Weights of a small image classifier.
Model: 26.7M parameters, arch convnext, norm layernorm, activation gelu, patch size [2, 2].
Training: adamw at rate 0.00075, batches of 64.
Rows from block 12 of a small image classifier, named by matrix and row number. Rows with one number belong to one neuron. Each number is 50 + 15 x the weight over its row's rms, rounded and kept within 0 to 99. All counts start at 0. After the name is the row's rms in percent of the matrix's.
After each neuron's rows are labels from the 100 images, of 14976, where the neuron reaches its highest value: "top examples" is what is common among them. Only what is clearly more common there than usual is listed. The data: close-ups of made-up surfaces with and without defects.
# fc1: MLP up (model.blocks.12.mlp.fc1.weight, 3072x768), inputs 516-601
# fc2: MLP down (model.blocks.12.mlp.fc2.weight, 768x3072, transposed), outputs 516-601

fc1.715 097:62 61 44 73 55 51 70 65 69 24 47 31 53 71 61 55 52 30 68 42 52 19 42 72 57 45 46 65 36 60 55 52 45 41 42 39 51 46 56 53 58 48 75 53 59 50 54 56 42 62 46 26 38 60 54 43 47 52 27 63 54 52 58 72 49 59 48 44 39 41 40 71 45 75 34 39 28 40 55 31 62 38 50 69 47 42
fc2.715 122:47 46 34 51 60 46 56 58 45 45 65 62 43 55 21 27 39 60 60 36 49 46 74 57 42 70 41 62 59 19 41 47 43 43 43 44 40 26 36 46 37 52 48 37 68 45 34 40 47 42 42 52 68 49 56 70 36 70 52 41 59 78 39 39 52 31 44 49 28 63 65 53 60 55 73 39 27 53 34 49 43 46 55 39 19 63
top examples: woven cloth; crack

fc1.529 078:42 65 26 48 55 65 57 66 47 26 50 34 49 54 58 55 72 43 41 46 75 53 33 63 29 47 72 78 49 50 80 45 36 50 36 27 60 57 57 54 42 35 23 39 61 55 78 46 66 42 61 42 54 62 64 33 77 39 10 47 00 42 49 53 57 61 77 65 65 49 54 97 21 50 31 52 71 65 65 23 42 24 41 60 65 49
fc2.529 046:49 46 49 30 37 35 48 42 64 42 40 49 65 57 38 42 63 62 57 55 30 62 67 39 43 77 42 53 55 74 62 58 65 35 54 48 54 45 25 54 56 73 72 33 37 38 39 36 36 16 50 35 35 44 95 54 53 35 99 35 27 62 51 64 17 41 40 41 21 52 58 16 51 31 83 43 53 48 54 24 44 19 38 49 36 51
top examples: carpet; specks

fc1.651 114:37 63 21 65 71 53 32 48 68 33 39 60 31 78 35 49 58 46 08 78 63 45 62 71 49 48 56 69 39 32 58 55 50 42 51 43 45 64 88 90 36 48 51 56 60 55 57 36 58 46 45 54 43 48 73 24 57 44 50 36 60 57 73 36 76 23 45 58 65 71 44 65 59 63 16 56 48 50 26 32 79 46 59 51 50 42
fc2.651 184:46 30 42 44 46 41 77 41 62 63 62 68 54 35 47 48 44 57 72 55 33 69 59 44 28 57 21 51 51 44 64 47 65 40 75 33 49 33 48 38 42 60 71 33 47 31 39 13 46 21 51 23 57 60 49 57 43 81 65 45 54 81 30 46 55 61 24 37 40 52 65 50 64 48 52 22 39 63 33 50 42 32 62 36 38 74
top examples: leather

fc1.239 098:39 50 55 70 25 61 64 26 61 14 23 49 66 76 36 53 43 47 74 31 55 27 61 49 76 56 69 57 41 53 51 49 45 62 18 39 38 41 62 59 60 27 61 53 43 56 43 46 31 70 51 52 32 56 48 58 44 72 60 42 15 46 59 34 35 43 90 46 52 37 62 35 37 76 63 40 77 46 67 59 58 62 26 96 52 53
fc2.239 167:57 56 26 26 26 46 43 47 47 75 38 35 51 34 61 43 59 49 37 57 33 50 46 41 59 34 61 67 56 68 71 44 58 29 88 28 76 58 52 41 68 63 67 52 35 33 52 69 39 44 45 17 55 33 54 57 40 69 54 45 37 41 69 80 59 69 59 57 54 85 51 30 33 46 68 46 47 16 63 34 54 44 57 58 47 52
top examples: tiles

fc1.142 108:39 51 35 51 59 46 59 31 56 56 57 32 59 68 36 32 54 56 56 55 39 38 51 74 49 45 65 56 49 49 66 37 43 61 42 39 55 58 79 71 59 35 64 80 68 59 38 40 54 59 30 63 33 79 34 28 63 49 74 49 41 49 47 54 40 40 30 57 49 70 32 66 38 74 42 46 51 71 48 37 60 35 33 57 51 50
fc2.142 085:65 56 58 50 35 47 31 49 48 41 67 48 48 61 48 81 58 31 63 56 52 64 56 57 47 00 42 38 59 48 50 65 65 55 46 54 57 65 52 48 50 48 45 47 43 58 53 39 50 70 69 37 39 62 00 39 59 38 21 79 46 57 38 49 67 42 36 34 80 39 34 62 65 49 10 67 56 48 47 55 70 51 76 77 43 51
top examples: leather

fc1.282 107:47 52 49 46 40 42 43 34 62 29 42 47 71 83 34 45 69 47 45 61 72 49 41 70 54 45 76 54 56 57 70 28 40 61 15 52 81 69 52 65 52 42 43 36 42 64 71 45 38 60 41 61 49 54 51 30 62 55 39 29 25 24 70 41 25 42 64 67 60 54 47 64 60 53 32 31 45 78 63 38 56 28 32 74 21 41
fc2.282 071:62 65 17 53 62 73 39 70 18 60 58 35 29 58 49 25 49 45 29 44 61 41 58 80 74 54 58 43 63 59 37 17 49 67 50 70 48 59 41 60 49 33 14 58 56 46 54 40 42 58 44 55 80 34 43 65 50 44 55 53 45 18 68 58 63 48 36 66 53 72 54 60 44 71 56 81 53 53 66 75 37 69 52 92 42 54
top examples: specks; leather; tiles

fc1.599 089:35 31 30 47 55 56 52 50 61 51 31 20 90 44 47 46 75 73 25 38 49 63 45 54 37 49 41 59 56 66 49 24 59 58 40 39 38 58 39 61 42 39 58 71 76 63 69 50 67 80 60 64 59 65 46 34 66 28 16 45 59 67 77 44 38 54 54 68 51 60 58 53 53 54 42 50 59 69 53 45 67 24 26 59 54 38
fc2.599 055:52 62 31 88 76 59 09 57 35 63 56 49 67 45 31 36 60 45 39 28 72 25 43 56 89 39 71 39 42 29 53 51 52 45 44 61 35 93 50 40 57 50 13 33 54 65 65 68 51 55 49 53 75 45 57 75 51 39 44 51 39 29 48 53 24 36 68 59 49 61 51 46 29 55 52 68 50 50 68 56 64 86 45 46 47 33
top examples: wire mesh

fc1.230 087:44 50 26 58 65 50 41 46 48 57 33 48 34 65 50 34 54 31 58 59 43 47 26 55 49 45 43 66 49 54 41 79 38 37 54 29 77 27 51 50 41 47 41 38 76 64 55 39 57 63 60 46 58 66 44 55 60 44 47 65 32 57 57 52 53 24 59 60 59 64 52 62 28 47 32 28 58 74 64 52 64 47 63 34 51 39
fc2.230 055:37 59 50 76 53 31 39 73 54 52 46 27 33 64 26 53 49 59 49 21 83 26 79 79 50 75 54 35 39 27 30 32 26 39 40 50 45 63 30 59 34 49 42 39 43 54 35 41 33 99 36 70 48 58 59 29 57 35 23 46 47 57 63 49 54 55 49 51 42 53 60 48 60 20 61 62 45 41 64 33 46 57 25 67 62 40
top examples: circuit traces

fc1.30 093:50 68 51 40 58 67 23 76 60 18 76 33 50 73 54 51 36 56 68 63 67 51 42 56 24 39 50 79 34 62 63 43 35 41 23 48 60 37 53 47 52 40 16 34 53 69 69 40 65 60 53 61 54 54 53 47 55 31 28 30 35 71 41 59 24 39 57 54 82 50 41 90 15 51 47 25 44 67 57 33 44 50 64 81 51 38
fc2.30 078:50 62 45 19 32 56 51 59 33 05 59 46 45 73 54 35 54 39 44 63 44 61 62 52 44 55 43 50 58 65 42 41 54 69 53 62 61 35 41 72 29 68 49 63 22 70 48 39 39 46 38 53 51 17 64 58 64 44 59 55 45 34 65 47 75 43 35 43 48 62 48 62 68 67 52 79 64 53 61 57 31 29 53 70 36 61
top examples: carpet; specks

fc1.102 099:41 40 34 55 34 44 67 39 57 00 49 45 31 63 64 47 49 47 49 42 51 55 44 56 45 22 71 71 67 47 58 47 34 44 22 41 61 48 46 53 39 48 55 39 71 64 60 05 49 80 53 35 22 58 26 37 57 68 56 40 23 30 72 52 66 46 45 61 47 52 45 74 55 64 40 33 86 37 58 10 71 19 30 69 34 28
fc2.102 068:33 59 74 39 33 45 58 53 62 18 52 32 35 69 59 69 49 42 71 68 27 57 43 49 38 58 36 48 51 33 54 56 38 65 57 57 61 24 51 77 43 44 61 69 25 71 63 44 59 49 62 60 26 35 62 66 37 32 76 52 55 47 47 34 74 64 50 40 58 36 41 65 71 42 38 51 53 69 57 49 35 15 56 55 56 52
top examples: specks; tiles

fc1.278 102:28 40 28 44 64 49 56 43 63 49 38 42 77 37 58 54 68 56 67 52 12 45 31 59 52 34 60 57 60 66 57 09 25 34 63 29 52 44 75 42 33 36 69 51 50 57 56 24 54 71 47 26 43 54 52 33 64 35 29 67 45 55 84 57 40 40 50 44 58 74 59 62 56 45 38 45 29 67 57 39 59 26 50 52 45 49
fc2.278 098:64 60 50 61 53 66 42 66 30 07 61 25 41 81 40 47 36 38 32 47 48 61 69 65 43 38 49 77 60 64 30 39 36 78 49 63 53 63 42 64 40 38 44 84 46 61 64 69 41 71 52 54 45 18 32 57 50 32 25 52 57 37 67 40 40 37 61 53 68 62 48 61 63 62 46 63 41 53 69 60 35 44 67 69 43 36
top examples: specks; wood; leather

fc1.572 089:46 44 32 44 40 51 53 47 77 17 54 30 49 63 48 33 79 40 57 39 51 42 44 74 51 40 77 62 48 39 56 32 47 33 41 32 71 63 36 66 36 59 52 51 72 64 76 20 45 63 36 69 63 59 58 38 73 56 25 09 45 46 70 36 14 35 77 49 51 46 53 57 58 39 43 35 57 65 66 38 59 49 31 63 42 28
fc2.572 040:40 62 44 52 50 58 27 56 51 26 68 57 45 60 49 39 44 49 49 65 43 37 30 65 67 40 44 30 57 34 45 27 43 53 71 70 61 60 66 64 34 60 43 49 38 74 60 55 57 92 45 47 44 28 16 82 44 42 54 51 30 28 27 37 49 41 87 71 62 55 59 63 57 40 73 66 42 66 62 69 48 00 58 63 38 54
top examples: brushed metal; specks; leather

fc1.347 099:60 36 25 54 73 52 54 56 52 85 31 59 32 49 66 35 55 63 62 38 57 58 42 49 43 66 54 50 57 49 64 66 53 34 43 23 64 46 38 62 56 66 59 56 60 44 81 19 47 39 42 29 43 42 33 20 70 66 52 48 44 76 49 30 59 50 43 57 60 61 56 30 54 60 50 27 59 56 62 28 61 42 12 39 25 44
fc2.347 096:45 35 71 55 45 60 58 47 63 35 59 43 49 60 74 69 29 54 70 54 44 73 24 22 45 52 28 63 46 51 57 56 51 49 39 44 71 54 52 64 66 69 77 81 26 47 65 64 46 74 44 36 32 50 29 51 31 08 27 46 62 43 70 46 50 64 78 57 46 57 51 52 60 68 57 38 49 50 63 38 36 20 51 33 69 31
top examples: wire mesh

fc1.325 077:21 34 46 59 22 50 61 55 59 48 50 38 58 57 48 41 58 68 59 46 51 55 38 65 44 47 76 65 45 54 61 61 36 50 34 46 55 20 43 58 50 49 36 47 78 51 66 42 52 71 48 47 43 75 57 45 69 55 27 37 57 64 81 61 31 45 60 69 60 42 48 72 61 58 45 45 44 54 59 42 44 52 04 48 25 33
fc2.325 041:43 43 82 63 58 35 43 61 62 44 57 46 30 75 35 40 36 62 62 37 63 37 47 57 40 60 48 43 63 00 46 57 43 38 22 57 37 57 41 35 39 50 42 22 59 49 23 61 52 42 36 70 43 58 61 56 37 60 48 32 73 74 19 34 51 51 54 53 34 30 58 45 62 44 62 30 32 54 27 38 58 52 49 32 37 48
top examples: woven cloth; scratch; specks

fc1.616 089:50 48 66 73 43 48 64 50 60 46 54 60 60 48 41 57 87 31 50 57 16 32 39 45 55 37 39 42 61 53 53 74 72 34 50 50 58 59 43 62 57 57 41 72 32 66 47 36 45 47 42 87 47 34 39 62 41 51 76 59 44 66 51 61 42 31 56 33 39 61 33 39 55 53 25 38 62 54 51 48 64 62 62 58 34 65
fc2.616 091:67 57 45 17 28 56 50 62 52 08 55 44 61 86 51 39 63 51 70 51 54 60 62 45 31 71 27 43 49 59 49 59 67 58 65 58 74 38 17 67 63 50 80 46 37 41 57 42 39 37 69 45 35 22 84 70 54 42 57 54 40 40 46 34 36 36 36 47 26 54 51 41 63 48 66 58 63 46 70 36 46 29 33 68 46 63
top examples: brushed metal; stain

fc1.540 102:56 65 54 53 67 35 77 54 71 42 47 58 30 62 66 47 67 46 37 60 54 42 43 52 54 40 69 66 57 42 60 60 70 23 45 47 59 61 36 60 31 60 84 41 60 55 52 28 21 63 43 66 59 18 47 31 70 45 60 26 60 73 67 44 41 36 09 57 46 48 39 71 85 26 45 44 62 40 62 51 53 29 19 50 45 53
fc2.540 070:29 37 67 67 59 54 52 30 61 62 42 76 45 36 81 61 30 53 50 61 34 46 33 67 81 29 58 40 40 53 65 43 39 58 57 54 25 57 91 42 53 31 16 54 66 57 75 72 67 30 47 56 67 60 14 37 51 52 56 41 46 50 50 47 47 67 63 72 58 41 39 58 48 46 26 51 43 69 44 62 53 63 64 41 86 34
top examples: carpet; specks

fc1.46 097:60 36 33 67 32 33 66 38 55 15 12 54 85 81 56 60 60 71 68 38 42 14 58 47 66 40 41 62 51 78 42 07 24 63 30 52 51 39 71 75 43 57 45 66 48 47 66 58 33 68 72 27 62 36 54 38 40 63 52 65 12 47 55 47 52 17 84 32 45 58 58 44 44 34 42 52 42 54 48 65 45 62 15 99 64 55
fc2.46 141:53 51 34 31 24 53 43 55 37 53 49 54 62 48 42 39 57 39 40 73 39 53 55 60 60 49 62 75 70 80 63 54 57 49 92 56 43 42 52 55 37 58 70 51 33 51 43 47 41 16 33 34 49 19 56 65 56 73 63 46 44 40 62 70 54 46 51 45 51 79 44 44 44 51 67 51 35 47 64 49 45 42 72 79 36 62
top examples: tiles

fc1.17 109:49 43 43 61 42 60 98 21 67 55 53 55 34 97 56 34 57 43 62 50 27 50 50 62 45 46 50 59 47 72 51 92 54 24 51 37 50 51 53 36 47 55 61 48 73 50 53 17 32 62 54 55 34 66 43 50 45 39 48 86 20 27 58 49 42 44 83 56 46 39 45 77 70 49 50 37 29 63 70 42 53 47 40 74 64 51
fc2.17 122:46 33 44 75 53 39 57 48 63 65 38 22 41 40 45 62 40 66 27 30 59 43 32 50 46 62 71 67 46 50 59 42 08 51 51 43 37 57 49 51 53 53 50 45 41 37 53 89 49 94 35 48 52 57 47 45 31 35 29 41 33 64 81 51 25 65 87 70 49 62 79 44 39 28 58 33 32 17 56 39 48 51 46 35 99 14
top examples: tiles

fc1.595 081:61 57 35 38 41 34 48 54 64 37 20 35 84 74 31 36 76 44 56 54 56 56 58 60 46 47 63 70 48 66 59 32 36 57 50 52 59 32 61 60 34 49 65 56 57 67 92 24 54 75 63 59 49 38 51 32 54 47 32 41 41 35 52 73 35 29 38 48 63 28 48 72 52 60 35 31 58 81 40 23 65 37 27 69 34 63
fc2.595 037:57 62 32 46 53 75 23 66 39 14 59 47 28 92 58 24 46 37 48 51 51 50 57 42 48 55 44 46 58 67 33 35 63 61 45 62 65 50 44 71 62 46 39 58 55 66 57 80 53 68 48 50 52 15 69 94 42 38 61 59 46 23 59 50 70 36 70 60 33 60 56 43 45 65 71 80 57 47 77 53 46 07 34 73 61 39
top examples: specks; circuit traces

fc1.439 100:54 69 56 51 33 26 49 59 85 22 32 32 58 59 56 32 63 21 64 60 48 66 54 48 49 46 56 72 41 58 47 27 47 48 54 37 75 14 54 59 48 44 50 47 81 55 73 22 54 74 40 67 48 47 50 27 55 41 36 32 38 34 69 40 47 58 65 43 68 60 46 87 36 60 32 47 58 61 46 35 70 43 57 83 46 46
fc2.439 062:62 47 29 43 49 62 48 65 39 38 54 21 26 85 53 35 32 57 53 45 53 63 66 71 41 60 34 61 46 72 29 41 40 76 64 52 46 38 39 56 54 33 46 78 52 41 55 34 31 43 51 56 51 34 66 67 57 55 56 44 68 32 64 49 48 49 22 56 43 66 63 51 57 49 67 66 44 46 77 57 35 48 42 76 23 62
top examples: carpet; specks

fc1.189 097:43 45 43 43 82 51 37 62 66 42 47 36 21 36 35 40 67 39 22 61 27 58 40 42 34 26 56 64 41 45 63 72 63 34 59 33 71 39 63 64 57 42 45 62 48 59 55 40 58 63 27 74 51 48 63 13 54 44 48 57 53 43 62 63 54 32 76 71 43 42 52 55 01 39 20 33 41 48 40 20 52 54 68 33 31 49
fc2.189 058:45 34 37 36 64 76 73 42 45 38 71 62 51 31 73 33 23 50 45 62 30 56 22 30 55 42 56 56 47 50 49 49 49 61 41 67 69 56 66 71 56 36 46 67 50 47 78 62 73 25 55 45 62 30 67 83 35 56 76 35 49 31 60 42 74 56 59 64 19 59 56 42 53 71 74 55 38 39 48 59 41 00 43 41 71 59
top examples: scratch; leather

fc1.582 102:46 70 52 56 56 53 84 41 57 53 64 42 70 67 46 51 56 36 67 65 12 45 46 46 72 36 49 54 55 49 63 69 52 44 42 37 65 25 50 44 56 59 43 84 40 68 54 39 30 60 32 66 44 49 25 58 58 42 48 23 31 33 46 67 14 37 57 53 38 43 39 34 56 70 49 36 34 69 33 46 62 58 56 60 12 45
fc2.582 184:49 55 47 55 50 49 40 65 62 02 61 44 53 83 41 21 44 61 55 40 56 42 57 44 40 90 47 53 60 41 52 55 50 43 34 55 52 30 32 57 50 64 65 46 32 53 24 62 49 28 45 59 31 13 88 98 36 38 65 27 45 56 31 36 35 21 54 53 12 53 58 31 56 47 84 41 48 47 61 33 46 14 31 40 41 49
top examples: brushed metal

fc1.730 107:45 51 59 52 33 39 47 49 59 09 33 33 92 71 55 48 59 53 45 52 44 49 48 65 42 36 56 79 50 56 45 52 57 67 21 30 56 51 63 72 57 45 50 37 54 72 61 21 60 72 57 40 53 64 41 32 58 44 29 39 30 65 47 53 39 36 69 51 59 40 35 70 44 62 35 19 49 63 49 24 52 59 43 84 44 51
fc2.730 072:52 62 22 22 40 66 40 52 55 26 46 53 52 71 49 29 63 52 28 53 45 68 74 46 67 58 44 61 38 66 70 40 66 62 63 52 67 47 50 48 54 43 55 65 44 41 47 41 38 26 66 36 64 29 97 78 52 53 61 46 21 41 49 58 46 34 34 43 30 72 57 40 42 47 73 51 53 49 57 48 42 41 50 22 25 71
top examples: carpet; specks; leather

fc1.532 095:65 51 61 47 53 30 58 35 56 23 49 36 70 76 41 68 72 55 39 35 70 48 47 62 52 51 60 36 64 30 50 78 43 27 38 41 85 73 43 62 63 44 58 41 58 63 52 34 49 38 33 73 23 66 51 41 56 49 00 52 44 60 72 38 51 23 70 50 33 56 43 32 37 66 24 27 81 83 75 40 67 54 33 88 54 20
fc2.532 062:52 68 50 31 26 50 39 60 33 36 56 48 80 53 40 58 75 53 50 56 52 51 36 50 59 49 42 34 53 55 51 62 66 59 18 62 66 68 45 70 43 45 44 49 51 46 55 42 53 70 54 60 44 36 34 60 65 07 44 59 34 25 44 44 76 25 41 42 48 50 46 46 63 58 46 68 68 49 45 43 57 64 57 62 39 56
top examples: brushed metal; specks

fc1.497 084:37 44 27 51 50 37 71 37 68 16 29 47 61 64 65 17 58 47 43 64 42 40 42 48 39 50 51 76 57 64 70 63 41 39 46 34 66 38 57 65 52 46 39 66 59 83 61 44 55 68 63 62 72 74 15 40 62 75 48 45 10 56 54 38 43 37 44 52 37 53 51 83 31 56 25 10 74 61 54 47 57 48 52 79 25 48
fc2.497 064:35 52 68 40 35 24 84 50 61 69 30 42 56 45 59 84 68 63 53 55 57 61 47 52 29 49 38 32 34 44 41 45 50 43 55 38 71 57 42 45 69 61 70 30 52 23 44 42 39 90 53 40 28 74 57 16 77 32 23 57 47 51 67 59 52 60 41 30 64 31 48 50 38 25 23 72 80 34 43 48 40 50 36 36 68 38
top examples: circuit traces

fc1.474 107:47 62 61 48 36 51 71 43 50 53 31 28 46 84 27 37 61 52 56 64 24 40 45 48 38 36 57 45 49 30 53 47 47 48 42 44 77 67 26 60 57 45 59 65 45 64 55 38 49 69 25 71 21 51 36 42 72 40 33 58 33 32 61 47 00 40 63 38 29 46 55 27 64 54 45 48 61 69 59 41 69 65 34 73 50 47
fc2.474 135:57 58 56 53 32 34 59 49 52 45 36 47 98 50 56 48 71 48 66 57 40 54 24 33 59 65 41 39 33 64 50 57 75 43 28 57 69 73 39 50 48 39 65 36 42 49 53 51 47 51 73 41 39 54 62 47 66 32 56 55 39 35 25 48 59 52 41 37 37 37 48 26 42 43 52 45 68 43 54 16 66 42 34 56 44 53
top examples: brushed metal; specks

fc1.416 095:50 55 42 75 58 61 80 42 48 40 58 34 38 45 55 50 78 42 58 46 47 31 35 59 52 46 63 58 63 44 45 71 54 42 36 48 73 37 60 56 68 47 36 44 56 59 64 51 52 62 50 33 34 64 53 42 68 46 45 87 54 57 54 43 18 55 70 59 38 54 40 48 42 67 42 40 34 48 68 14 77 32 44 47 32 62
fc2.416 105:49 59 63 37 47 46 68 55 41 25 89 70 59 55 30 53 56 43 78 64 53 69 61 51 46 49 30 68 70 25 51 66 56 53 41 45 23 27 38 56 33 52 61 50 56 55 47 40 41 83 44 38 52 50 13 60 42 88 34 89 65 68 43 32 69 41 54 36 69 48 51 87 69 71 40 57 25 60 39 66 42 46 99 58 48 76
top examples: woven cloth

fc1.49 090:57 59 43 68 39 48 71 32 75 26 37 27 52 75 45 29 57 34 60 56 35 58 57 42 61 35 60 73 70 42 66 60 56 42 41 40 59 33 57 55 49 40 42 47 40 59 53 29 45 45 54 64 42 80 26 31 48 79 41 26 39 66 64 57 47 44 36 40 49 68 59 84 81 55 61 35 75 17 67 46 68 48 39 54 49 50
fc2.49 055:57 56 49 45 44 60 53 51 49 51 73 54 48 42 62 43 46 57 44 60 10 52 44 60 90 30 41 54 38 52 34 42 63 38 54 36 62 23 48 34 50 41 90 45 72 02 47 53 37 47 68 47 48 41 37 62 47 83 46 51 53 42 34 39 52 52 55 42 23 58 47 50 19 49 56 32 46 55 31 54 53 24 71 33 21 66
top examples: tiles; leather; stain

fc1.746 098:14 48 09 32 67 45 41 59 50 33 59 54 42 45 28 52 78 45 55 46 31 36 42 46 25 65 83 61 47 64 77 55 64 38 62 57 54 45 68 47 47 40 29 66 38 54 57 37 50 66 46 72 43 64 52 09 57 53 56 61 50 46 31 45 43 43 47 53 54 73 58 54 41 53 35 27 53 80 14 33 43 55 55 47 48 41
fc2.746 155:38 31 74 72 50 37 59 39 79 54 54 55 49 44 53 63 39 54 76 51 40 51 39 47 29 45 37 46 55 40 59 63 45 37 36 62 25 53 65 39 32 77 67 27 42 58 46 52 57 34 53 54 33 71 39 41 42 39 51 38 51 71 20 33 34 67 71 45 42 27 47 48 59 51 38 32 52 74 38 47 55 29 56 33 69 29
top examples: wire mesh

fc1.419 109:49 57 38 59 27 52 76 43 60 58 52 40 51 34 50 09 78 56 50 48 48 15 30 71 49 36 71 41 72 41 63 55 32 34 38 18 59 36 73 46 23 43 48 52 82 33 45 25 34 58 45 71 39 73 45 47 45 69 20 33 46 49 62 68 41 49 83 45 56 48 50 51 47 46 47 36 61 37 40 41 62 37 47 32 29 33
fc2.419 177:54 51 49 63 59 44 53 57 43 40 79 61 43 69 25 23 40 56 57 42 55 43 63 59 44 66 48 61 70 17 48 56 41 42 48 52 42 24 45 48 36 44 42 43 64 46 34 44 56 20 43 61 57 41 62 81 25 65 56 39 67 71 29 28 47 30 44 51 35 57 55 54 65 48 69 30 29 73 35 52 44 40 64 43 20 70
top examples: woven cloth; specks; scratch

fc1.642 098:70 66 51 47 53 45 76 49 68 30 44 47 79 39 58 58 67 69 52 59 25 19 42 52 49 46 53 45 44 72 59 39 53 60 59 55 59 70 52 49 37 41 40 46 35 50 63 35 30 86 42 66 36 45 61 51 51 44 54 06 43 38 50 51 26 39 62 39 61 42 45 61 50 55 26 62 69 91 55 45 52 49 58 69 35 61
fc2.642 117:44 51 63 57 73 60 23 65 49 27 56 49 24 92 46 24 36 51 60 40 60 36 54 50 47 75 35 42 49 24 18 51 50 82 25 65 44 29 59 41 69 42 39 60 67 64 26 42 60 35 57 73 47 51 72 71 59 59 57 41 73 50 26 29 42 39 32 54 31 34 56 49 51 49 52 55 51 51 55 55 50 35 14 47 47 59
top examples: brushed metal; specks; stain

fc1.409 094:45 71 41 36 58 45 84 54 57 22 40 20 70 60 48 46 49 67 51 68 32 28 41 58 58 57 46 52 46 95 55 51 51 50 46 62 61 65 49 48 53 48 53 61 51 53 55 40 48 87 45 57 65 61 43 53 76 36 47 40 46 39 48 57 25 57 63 63 57 55 38 42 45 51 33 41 54 89 45 55 65 41 29 68 30 32
fc2.409 085:40 51 50 55 61 45 19 57 49 37 43 40 31 68 36 33 40 63 57 36 61 48 72 47 45 79 32 45 47 22 28 40 53 52 48 52 42 22 33 39 64 65 54 49 49 47 29 37 38 42 50 60 45 48 87 62 49 40 43 40 51 60 45 56 33 21 35 57 22 35 66 30 42 43 64 59 53 54 65 44 46 39 15 50 37 49
top examples: brushed metal; specks; stain

fc1.323 093:32 40 24 40 59 49 50 51 61 31 38 44 31 69 34 45 68 54 47 80 52 41 35 65 35 64 88 84 44 56 90 76 50 25 62 48 80 64 65 48 46 31 41 55 64 56 65 16 59 49 54 97 32 52 31 30 76 31 60 82 29 38 39 48 35 27 62 58 51 57 56 72 39 34 17 30 39 72 47 37 64 28 69 56 32 34
fc2.323 109:38 43 68 62 50 52 42 36 70 36 61 59 70 36 34 65 61 52 61 57 51 44 44 48 53 72 40 53 62 35 65 68 47 34 29 67 20 44 56 49 52 80 73 30 48 51 41 53 65 45 63 58 31 56 57 68 35 25 45 42 41 61 18 35 27 45 82 41 23 37 44 39 45 56 40 39 49 70 39 40 52 16 70 31 62 27
top examples: wire mesh

fc1.767 121:18 43 22 26 75 40 41 57 61 44 45 41 43 51 39 31 71 39 35 70 32 42 34 44 37 54 74 70 38 50 87 71 52 52 57 52 58 74 56 59 36 34 73 67 49 63 56 50 61 52 49 77 23 54 50 16 76 39 58 58 37 33 47 65 33 37 75 60 56 71 60 85 43 63 33 37 70 70 27 54 63 51 67 42 62 53
fc2.767 185:39 32 87 64 54 48 52 53 64 32 50 34 51 70 40 79 43 65 71 41 41 46 49 53 42 79 24 48 64 37 55 64 40 44 32 71 16 38 46 51 43 74 59 36 46 51 20 42 62 36 49 73 19 69 57 48 40 15 38 33 57 70 40 29 33 53 60 42 41 21 60 46 55 50 36 40 46 73 49 39 41 30 56 48 62 32
top examples: wire mesh

fc1.162 088:39 32 33 51 22 62 81 41 59 00 26 24 89 87 38 38 56 53 63 31 47 22 57 58 58 48 63 63 59 49 55 33 34 57 36 40 60 16 70 66 70 34 63 66 53 66 48 51 56 92 66 21 26 36 50 32 40 76 48 46 26 48 41 27 40 30 53 37 60 45 49 56 55 68 62 43 74 60 42 46 43 47 23 98 62 48
fc2.162 113:52 58 30 39 26 47 47 56 46 65 47 60 57 35 51 40 57 46 35 77 30 41 51 60 60 42 65 48 70 74 53 44 60 41 99 46 62 46 57 52 48 65 65 47 44 41 52 56 46 22 40 27 48 13 50 65 57 93 77 49 39 34 79 72 50 57 60 47 52 81 37 42 32 63 70 63 56 46 51 54 49 35 61 67 37 58
top examples: tiles

fc1.615 078:58 42 44 66 35 56 68 62 60 10 31 37 76 98 51 57 70 54 66 57 35 55 45 59 50 35 56 46 47 52 56 60 48 55 45 45 59 48 50 51 49 60 44 33 69 53 59 45 39 82 55 57 25 52 34 38 73 40 38 25 48 52 59 65 43 49 56 29 48 61 50 39 84 36 46 47 56 64 59 19 74 31 63 76 34 45
fc2.615 029:47 69 23 08 20 39 50 48 30 62 61 62 64 31 39 58 72 48 46 66 46 58 74 52 52 42 50 50 53 53 56 30 79 39 86 56 75 68 46 46 54 61 57 56 37 28 49 42 22 39 44 41 73 47 37 46 61 50 39 51 42 42 82 80 90 46 56 54 54 68 52 46 45 43 48 69 66 16 65 49 47 68 61 67 28 44
top examples: tiles; specks